Weights of a small encoder-decoder audio transcriber: encoder norm batchnorm, trained on babble in 24 made-up languages, each with its own sounds, syllables and stress or tones, from a formant synthesiser.
Rows from block 2 of the audio encoder of a small encoder-decoder audio transcriber, named by matrix and row number. Rows with one number belong to one channel. Each number is 128 + 32 x the weight over its row's rms, rounded and kept within 0 to 255. All counts start at 0. Numbers have three digits each.
After each channel's rows are labels from the 100 clips, of 14976, where the channel reaches its highest value: "lies over" is the class under the peak. Only what is clearly more common there than usual is listed. The data: babble in 24 made-up languages, each with its own sounds, syllables and stress or tones, from a formant synthesiser. In brackets: how many of the 100.
# convs0: first width-5 conv, stride 2 (encoder.blocks.2.convs.0.weight, 144x96x5, each kernel summed), inputs 0-95
# convs1: second width-5 conv (encoder.blocks.2.convs.1.weight, 144x144x5, transposed, each kernel summed), outputs 0-143

convs0.126:173200149118189124121136139144045111132137093150142137129137126069126107118138170167127057185104195101134114129192119092115102084121134125098113151173110087162166144121114124171143159151189135069165192128163131121146133074121112184148141114119062155156123114125119100142124092086172149142
convs1.126:121110140083118113073170132105128085140092145159153095078092098153160123146106077172208133100175139115218134131000107147068097095131141093131143124089145146115138129110127129138136148066115099136119116117175205115077101157098142091157115128135130134127144134118122171121145146211131129178119072170128068149113141111193104094124094163145167115127147149120127117110120191109110142121144153103134094100154115136097130099088110128047097
lies over: /ɑ/ (32)

convs0.12:121149136154164148155160054102124168112103155119150126152127169127055119141171074112144125138133171134129174092135216109125163223110150122127144179124089120112062145080102137087123098069158115085107091087174105126097085137168178099093113122145116129129117177139084102119161091141131140142
convs1.12:139182149064122127114118103155082117108077113133153106124070113129111126079114129176082117121122106088139100169123119063163140036123126128117114141096072136099166096123177125107129084093161140080162105056097075125088166168122091123132111154141110086080102085141104083076135117075102130189164188121145149137119200064152156144159075107075077133152115122114121131106095127105115178157106121173141119155154113138104123106111135078085074
lies over: /ç/ (55)

convs0.95:189134098121094129141128092104112132158099113106181093127145136155114152163100118177128141153095144129201151079138148149100159138148132135157164130163148170153094104122112151129089151104118118178149124171121162078140088038151106172138051155113120091177140106143095141172076162031098084140
convs1.95:198114152116122140133116116107138136119173118113159182106113177079155125129177147121183069074108128116038118170142109112122115160129144142151117157165135111104146142135123077118124076112117070142126176126123148126164080173112068142170157068137122152140110057134145109117051136204149080066074093151090159141103151086117148143128212126092148124114136178111146118134162113044118154153146113124132107089087133140161124101072113173138110
lies over: /z/ (30)

convs0.51:186116146119157180155137110101132161127196102137119150142143170128171165068111176098101124175095131090142091132154120095166121103173116123146142115067116132157097094100160110141156075099161086127098130096082179175096093048137135094140139127103153129092113087169102120143018112136130108122
convs1.51:139114167119105140071132176146152161103163105202133132135144111108068143132095158126133103123114130066111170127117118158121011158099122146117197168126180134114129116107111156068084143046172132159116160134111112142152181098114143130165112142122131143162159057152188116156110105161096126172098189165147127096128153083102114126149109146077134178088115097121125084111097143111037103105127146196147118080172156131123089106113130158116123
lies over: /ǃ/ (42)

convs0.29:117155069129102150131146141140151122160075157173129119192127163047097077126090197088109076100129144175083086170149131098125166121180123195124070119139076102180152139153092102125102104103123091075145121087144146119148106113164130115116136187162131111096087164129116081141141110092093140153
convs1.29:143108115150141149153091132110155145082094189109143139137189132147093113127147090097058144203128122159135133132119224152124131161122095131101134126139076163172112130123144110079075088131104143161168140144094164125090128155161108088149168126173140119159165154112157116161102146132120169148099128075101136170182123183124156140106121187220164146146116128133137141163153130150127133091168105095138155190227099086060133109169166105181131
lies over: /ə/ (38)

convs0.14:152139134076104141139124140136123189157154119109128054110112100131103191064098109102112163117111102110075160080115121130133090136121150102120115191136120171092153079208157120098126166141159105090067091140147132115106077056159096158130107121137093153126063067162133144166089089174111126136
convs1.14:125124111126096135134096161084094113087122120132128115148098159122138125105040132110209113141117136116051120173157121142094150066080159090149164159133116049157163094141056131122136129133147092105151127145105095182172128112128108155105162090044149087122131124173065068149148177160142143152093170128174134116151155151113133085124132079094142178067116052130165120133172173129100140079137145141132070142097141130138134160172129151164106
lies over: /æ/ (47)

convs0.71:104208182106128087072127105144103146132134160099093100160176095121150145170128083090172103155105144083127116129103178127137119114107153097126091077154141124098130147087102155124160080134178076098124122167140151116184134098116077108149101100121061124067150093080133152143189078077098083137
convs1.71:143110105117099118117125107072116078118155124167092085130176219153119174102114095169114127103125123115173152105167079131146168142154138115134185122159126124035188122119148152092114163081111050135103140147160154122111130066144167146091068120153157082098133151127075164167178156140107138130117125147185061105116181063136091171104158120115128140148126102080118111137121145083143110116113159181171096111151156053104110166128118106141173
lies over: /ç/ (29); /θ/ (27)

convs0.115:152145115148147169186120155142081115157116070059104141111180145044097115095150137190134164063117117171189102127129163139148156095067159116135122133233086123123147130164173112156136128118130137116143172115156096143143101149137099190124092143151145107140153113093114139078104136096114176111
convs1.115:164103114135151145136119130133102130159150161091172150168075122166147118136124093127244087065154141155213211134147145128137115129114153112121115113099181174119107095136096134135160105110136181091150140147111126139091099136128119136093146102096121154155193080146102130123209128235129083137145118102091175127101166107129131133105153098164101079141132150072157133110126101116181159080135122142093137136131114141145140119087029089126139
lies over: /ɑ/ (45)

convs0.1:161131174100092132160088114127147162179135115116111144101087107150105169116149062109152129182163137157139164098147091078124127150185148090127218162124138162080123127159096092146135141156133169147149087120201119182120172167112138166092110145114124119175104139165112049133084146174134096072
convs1.1:073159158096091089175133152173166094084144103121170102134132072148152061125113045091136136091116088136213125156130078110115141175120205079137106142115178148171084223118132160133134165171103116103146167127131119117126100136122149156157158110123116163135178161090064114100085208111126127141118147135150147182133139115183178089138167108120094125115097107093136100185120150132110154154130114139130126172127118072135095155094174129112135
lies over: /ǃ/ (55)

convs0.118:112178149093093090159102098132103119138130140116118117084161111143082087164120128128162102135143141167101142081098064127082149063135134101137103108157096093126172114124085119139161048096155130144151174115128086062160117071094141156064122127116100129117203175158135146045146138109078122094
convs1.118:133071159129128163149125168085208120173148131158097091125110105138151152153109189109092169094117194165152139150120125112193141137166096112087103128188085170124172068091148132141121119131135155102103127144093155106155085093136143134062119171170115154060114135175121139100190133143125101149136110130151154068147090143126160144107132074139117123193107135125145153024087059099122111108112163163074110104124130186107120137095121121184155
lies over: /ʃ/ (40)

convs0.42:163170167114120085144091059130130093136117101111081140093135121103155143143076111081159126244088140141106162144111147110077122079123117133122117114057186140096127112135148118068141142146133091128135092131142166118136139107109110139147157060173123132148082076111141160158194178132156074104
convs1.42:144106143125134099163124163133141092132153183117077076096129166111126121184122108159140063064141104057157164182119156103123127112115112108123156199080152126125143184078123173109161124091169130149056156091124131088130075083110125154156038117177111106119125127084177134095075124111112130151098146149117151128119125110130069075125159119116149119138123110117209119102108137113086176124153134169135129067152118087124105051164096191100132
lies over: /z/ (93)